From a checkpoint of a small rotation predictor: 2.45M parameters, batches of 256.
Rows from block 13 of a small rotation predictor, named by matrix and row number. Rows with one number belong to one channel. Each number is 500 + 25 x the weight over its row's rms, rounded and kept within 0 to 999. All counts start at 0. Numbers have three digits each. After the name is the row's rms in percent of the matrix's.
Before each channel's rows are labels from the 100 images, of 14848, where the channel reaches its highest value: "strongest on" is what is common among them. Only what is clearly more common there than usual is listed. The data: rendered solids tumbling over patterned floors. In brackets: how many of the 100.
# convs1: 3x3 conv (model.blocks.13.convs.1.weight, 128x128x3x3, each kernel summed), inputs 0-127
# convs2: expand pointwise conv (model.blocks.13.convs.2.weight, 512x128x1x1, transposed), outputs 0-85

strongest on: light from the right (50)
convs1.67 117:502502471536532509455541515456516496505500495532509527464486510517519502491461545502500509502508471460496462541507548473479513486525485501512515489471520492487475544518527475495494486548458493497527488501532477496499536510502527469472466506494464496473537460511503485476494512472541462507496514547538555517453468479479502486478463516501534502494517503539507432518476497525527500470489
convs2.67 100:495528440513505522514485493502501531514528515513499519517502523497500485466510494495462501477505532551488508449511563490479458462560524494474521477470530500495513499492504475481489511488529484566528486541487492472497524498508481462527502544496507520498510491

strongest on: light from behind the scene (66)
convs1.25 095:455526488516516492569490541452498498486491498496509509495522525506487486482502495484600493502518530480495483523505494498478486479502479490496473491508508514502502446495485508473511470505521485495503509531480519495479506525487488504503475513475508522511489502499451517483472520483554473465532520470477525509479498503499496504471497511487552478478483508496545460495561501458510496546594
convs2.25 099:495504536529513498505496528513493524463495533502518484449504487520486481497448528493475523472512477530510538517515506515504524525493523489554476490485476471487518506473536549490479526500480555498475506497497476470475488495526501517550500487466515487502526494

strongest on: light from the right (77)
convs1.54 095:502504487510540504568498501498488483553451497474461496490504491493464457511517493492535547470474491486486473499511462493479501474511482523534521513496511515512512489530529508498481499492487468491469507556473521515497515503544536496536493534494489510512465452464487499494500486505557451467519511465506521559485497545475505497520491496509501481507462447540527517506547514465498464515483
convs2.54 101:461494509436519495498501456445494523488472464477508542511511479488481560504481501507529528482513518495472476554480454464461493489444524536497585471493492553494491518515529487464481516501451538480492525496504478493490492532477505461520448479540519496465494458

strongest on: light from behind the scene (56)
convs1.89 121:471499529481468495471529491554503510513469496487463513488460518514486488505478499566533507518553486494501550491447530548483454510465476485515521543515455508515498535496507475478475545504493493534491455514515516479509494470459511489523513463503491518501520530500535478512501499502464502496495510535507490455531508498541490491490538485448493487480494483492452507514480511517566491500496
convs2.89 103:527521463485503469510488511501489508525490488485451471553536506564480479512503479484487495499516470465524516580483510523497551504514512416503511520500491488496554507524526523519505544508499535484482512480520501475456512505512504480534517510454514491527500531

strongest on: light from behind the scene (59)
convs1.20 107:499494513529451477482525484512496507502523544542471444502480536498496488490498540504489524514502516515490496511502593482498486496489468483560496509529504495499494527548529469474500529505500488518544507478487485500487508456466491472523492473531469505509511473494512523537496495468524479461489511538527522450526494484474484449520512476498464501508472504524459462517470509483512519473550
convs2.20 095:502505550488542491475497514512465522501505463489452534489510511549444488527496489489501486511549594484530457481472536481493462518457458501476556578504479514512501495496486522488487540492445530493472530490536490499531505501464519515514452508491466475484532477

strongest on: light from the right (62)
convs1.110 112:555476496466508528551509515480459513516507481527467506507480519480504481533547504552478480508493534475503471450462537533491495503489543479544488492481512490503500446482501488526497509470478504511544475523486471514523490461531518519517503502501492522507452485501487403485519511508482470506515458535471544507516463521519508481471494495514520503529499492537522529490498508500484486493489
convs2.110 099:453535496541490455518500492485525475489501474525514512475467484549479504480459525572504473519463539504507489524516528535501569496492489498495488497503519495486501466473489494519496500524523476506511562499515523577488464514512522510502516488509491515502499512

strongest on: count: four (47)
convs1.9 077:491492483478533499530482448521483462538504507497519513493543479468533525428539482477501520509524492507473540497487484487459522512468501502505512518527506478480511477475521522489485510506482521489501487551452503508480491490551510520553473516510540444508489496482519468493490489508550469488514481477553487531556467524474496484507487538489523449516481485484495511497531502491511466494536
convs2.9 092:479497473484465512555492511461532536492501509545492489550484496519510560456547501515477486455451527519476466521515469546460526508479486466458548476509496497542508472507520492563502469518552493491434535492506484480495488500480532503494497519512474525540465535

strongest on: light from the right (66)
convs1.24 096:501481498475458513506525485505455521524523479487508489500471549512493509466524516488435529491511522519519483492507506518521526539457518507496461482501505489541529493450487514535524496497500567482508476502476522475489466483524540535486499535516467495491501454512520527498535498486488488497525466478481473550520486516529549485484492536460473433522479509514504506530483466516482513463477
convs2.24 111:491506496507480513465502509511522461483539481473463483490526486513519512528534507505524515559535516483500531499438496495489524509490502523498497549543486478471499533508457488465499526501540487473510473510463540478513536511496492559475488563521509562487475512

strongest on: count: four (49)
convs1.27 103:519496546506533524519475505493491471559483504511503469503538465487500507452507449527522545460452508526475476489539479455517519501481489507487497493509491517475495482505471481480486498486498497510461489489474506541500467545556518506501467529485510512484483533501504496485512517516506503499519500504515492537471464502472476442500498526568504518489499505476541492455565489473506513494551
convs2.27 101:468439468469500503472485492534453499439572455476521493523560505484469500548479436502495499550524460483523456497484522507506470478509523526535535536476504514488471553504474497480499473515535509531480496513501463509477527475525481504500491517502466505483505519

strongest on: light from the right (52)
convs1.33 103:525491535521451523482543477483487509517501499498495532493447524524490492490509526474474498490432520502519449495487556506557527489492523504511483504469503477513530486539500512513496495517478540483552495554518511477485470428495515504530491492493463502490507455493509501460530481508481471498500462530510556500490515510503519499492469495524508497555478512534463502520501472501481468479476
convs2.33 101:520506492512503485545478492518446480511488492528483491487496515496506539479531526501494523530480501486544445533479506489525472513445517478507483487510553495487531512510555533499524534455526487455505499494471506478509486511507518529522546527497498502517504499

strongest on: light from behind the scene (54)
convs1.97 094:513536510531514514533486473490468479498477466498522482506530457463494487553520499513529486500499532515472515492515510487481486507462495507493526461540523494519466491447508473508487525490487484518461496529494474532507471531511544497529496524481567501504465494456521527503536493504530496505522494461476500509499500516468509495478508480499467446490502469477568493497541506445535488511560
convs2.97 106:518487517505475478535489488482472511497481499512484498465498498499493561508476511504496497479470505490507454524515484473513524502476491518495470518552490470490493514497513523554500508458504492545486517487463526538450450478495466488497491515515521508488511541

strongest on: light from the right (55)
convs1.16 113:516477459489438504483543482458524509474492518512505498472507543471493491500486533471489506515474514499482483509510521584484492495533539501482552468491487479525542489471550481502486492488501504468531469496517511494461479496544474500551502486529471480485532539509537519534486507482497532489505444526514493499525491455485514472494501510506486490515490461492491508539491510525459518460529
convs2.16 096:516507502454480541491514502467485491476484529550491559508479496513497501512488520480473519541505520498500486545515493495525544466474498494505500539523485491509502475485513509491508498500497487484517523509476533509541502504488492537498474515548485555507522485

strongest on: count: four (50)
convs1.119 104:512529460523577510552495524470494467498453505492502467492493489524536507494550520479488533498511526482501502492481499468464496523514514484516552519501489489496465516509523461473495507500482483507511504445485480526498492490504527490469448528525560489486479454503520488501478476480493450487517528484551513505490509552556487511496504505530510477493482468542510473505518508495510452517477
convs2.119 102:555444498517505485527514530509516469493504495514491461506517467503488469455531498521492495490495477525542479460496484500488475499535439489500474495457503504525515443484505501476501501478517487525501495528488533519480489520499559469543501560501501487521474498

strongest on: light from behind the scene (73)
convs1.52 083:518517501519473518489472477449528516512452546497505476500437475477500492500508509514471510518527496465481524476492504524488511470468506539492500491515550466517529489514559502495476516476507490474480488532442521513478489456544532504533502509447545515505538479487498468518546514481532497462491477539503542503514484506501481476454485514494477499499478472503491533490510511507522489538554
convs2.52 090:489515504483489523524504459490497505555524514529497491503489485471476514492483486501529521455489508453510464508461496499497494494479495511460505511528527500515464528476466532526504501488465499540513531549568510482493494494489462543540495517509509490511491501

strongest on: light from behind the scene (66)
convs1.44 096:521489529510470476472507457549496517507491544492488503485481525489536504479508472481505484497561484484540495470476496553482466549498518479497526503517524484501494510513537511518503503510506502553473460484472449524461494452517490492504530500503530481506529539522506477535503506494513453495515470459526468519554477471525523510488514528450479500511477462520460523528486484532501482474474
convs2.44 100:494498474490463516509440495513504467539498506478501560560522477477473481534525516466460487505557489513535495475461467489498521497511497490503524501491507506492492506509524525477469512455465542547496502497479549478499526472461487542476527475515492483508467528

strongest on: light from behind the scene (57)
convs1.108 075:471508491498547491541490466495495499516488487526501521475500505536486492473515548505485497475466490469503476533464490452502494517498546533454554499501505509475474478529502474460498489512494526482483456498511515504498559536476502527500534499519487445503532477486492490477496517509501452533540524447498514487473506525513464491521503539531539467500494469534544500487532501502475457547499
convs2.108 097:471522505531472524484500462522518488506538540505471503452527496485480476510544509507515524568563492499465575482486514537544470529498567515505502505513508515449483481498548520487489481482542517493559451495518534496491520482515503471501537493498526495500528479

strongest on: count: four (51)
convs1.96 116:472506490536526482550496451489517471514461489512502531471550479541497504477502477473516502497537526477507462508539496496462450486468496502506498518512555524466467504490530459486486488518495458488485483548469526502495497516544560499493499567492541505497480502504501492470493477479520468502516525488518533535502487467520464494508450530516530514486475482506528510499536515470480485497478
convs2.96 100:549517537441538509513524517547483513462496504482504490505500546446531476502522512534536458493496472472486500458458487528501545555491477495519559511478546517471517500497492516519529483505495486495518511488501504467508513443487503479490495488515522509501441493

strongest on: light from the right (53)
convs1.6 100:536499502490515474558502477497493504461547500507499485517433503511522531468506501488480460479465484515461503512477530480488536489522504509452466501453505507499516465544482495502513517489514535504524487493505498449498521504514465539471509505501485478456532484488488535522530532513515518490529461498513539475497515512505509511499498513544508435507532560463486476523496473485459507498551
convs2.6 103:509447448549510495503473521494512541492479490494505501519520490525491447509463533477491494515489513493476493510518520523489472559504491478507470473459503443461547490491515448425494485492500506483513520518494529482498524501494486586511437534469507506506467502

strongest on: light from the right (57)
convs1.38 100:471510494531503504505486465529559515451470491493460536472505500483520445552478487474515512534527495474497457496473540549509499484483531523471519519496503471507510483502507471501488519529508492494554481512481477482476486511496456520518519504503474463502501541487521542518537499516516506506505475489483474483515480491496498491487450557497540489503484505513468501500563545446453491496515
convs2.38 101:489551494495514475514507508483457498522493503519562466488521508487504473533482531517504492525501533487482512512534527553521522484548472523479507505488484480494506488494449508511481503495523529497490478539493445509490526531494485479465450503482487492501482541

strongest on: light from behind the scene (58)
convs1.68 086:542489471510528505521527495506510521552464477501504495465515514484502470508479502502471526466479559487494510529503499515422471511512503518512553495504515545481468477488520440474489486509508447514512496481496477532511505547573504473498491517497512487540475484491504522467492487507481488511539531502459506536496492453480465524499482509509489490530504466491521515490536504481511463528456
convs2.68 107:551476537480517470467447511525506489499521527519468515490538537479538523498522531535491543516519487516474534467479526493493518505472548497513495501489475526474515506503536526502504475478529502525573483514504477493520529491484493534504540489510507500530486458

strongest on: light from the right (52)
convs1.127 096:503536537506482492492529505494496524509478491486498501471548519485473518453470510461514527516550507482495474470519507590520469489493483453506478513512470490493522508536513513511499482523485484463473495524521450463501522474503499486501526516537463501495501490515520514530527474525551473487484509520532486526546489467471491526497455507442519542479514484548509487504471469482500483476515
convs2.127 101:468473523473513477497531507491462511493491437479501517477531526513528517535468500490489479476524516475478496482477535455452505505488482509518506501432499508488491512489511494523494471515506490505488549560472499528453491510444523525512516543472526500433494536

strongest on: count: four (49)
convs1.18 094:528516510525569467551467444520540446499466485473513490493497471488551452545515487506511539482505488503498481494501485508473486513482517546526484487497487504472489503505516476520482491523448487466504490509484502504494524537503543531475510493500515512506488463498494470478547503543520477482489503482510521488506473506459467506480507509495544492484516478526527462476515515467545483566505
convs2.18 098:510492496510489509502517512519469519509432485529533486511484519488478494534460505507496499496514428506491524516512541493518461460461501451496570474503563487458516476516446470492504467524475480533521500448471535477521504484421528456482493448475515493486463493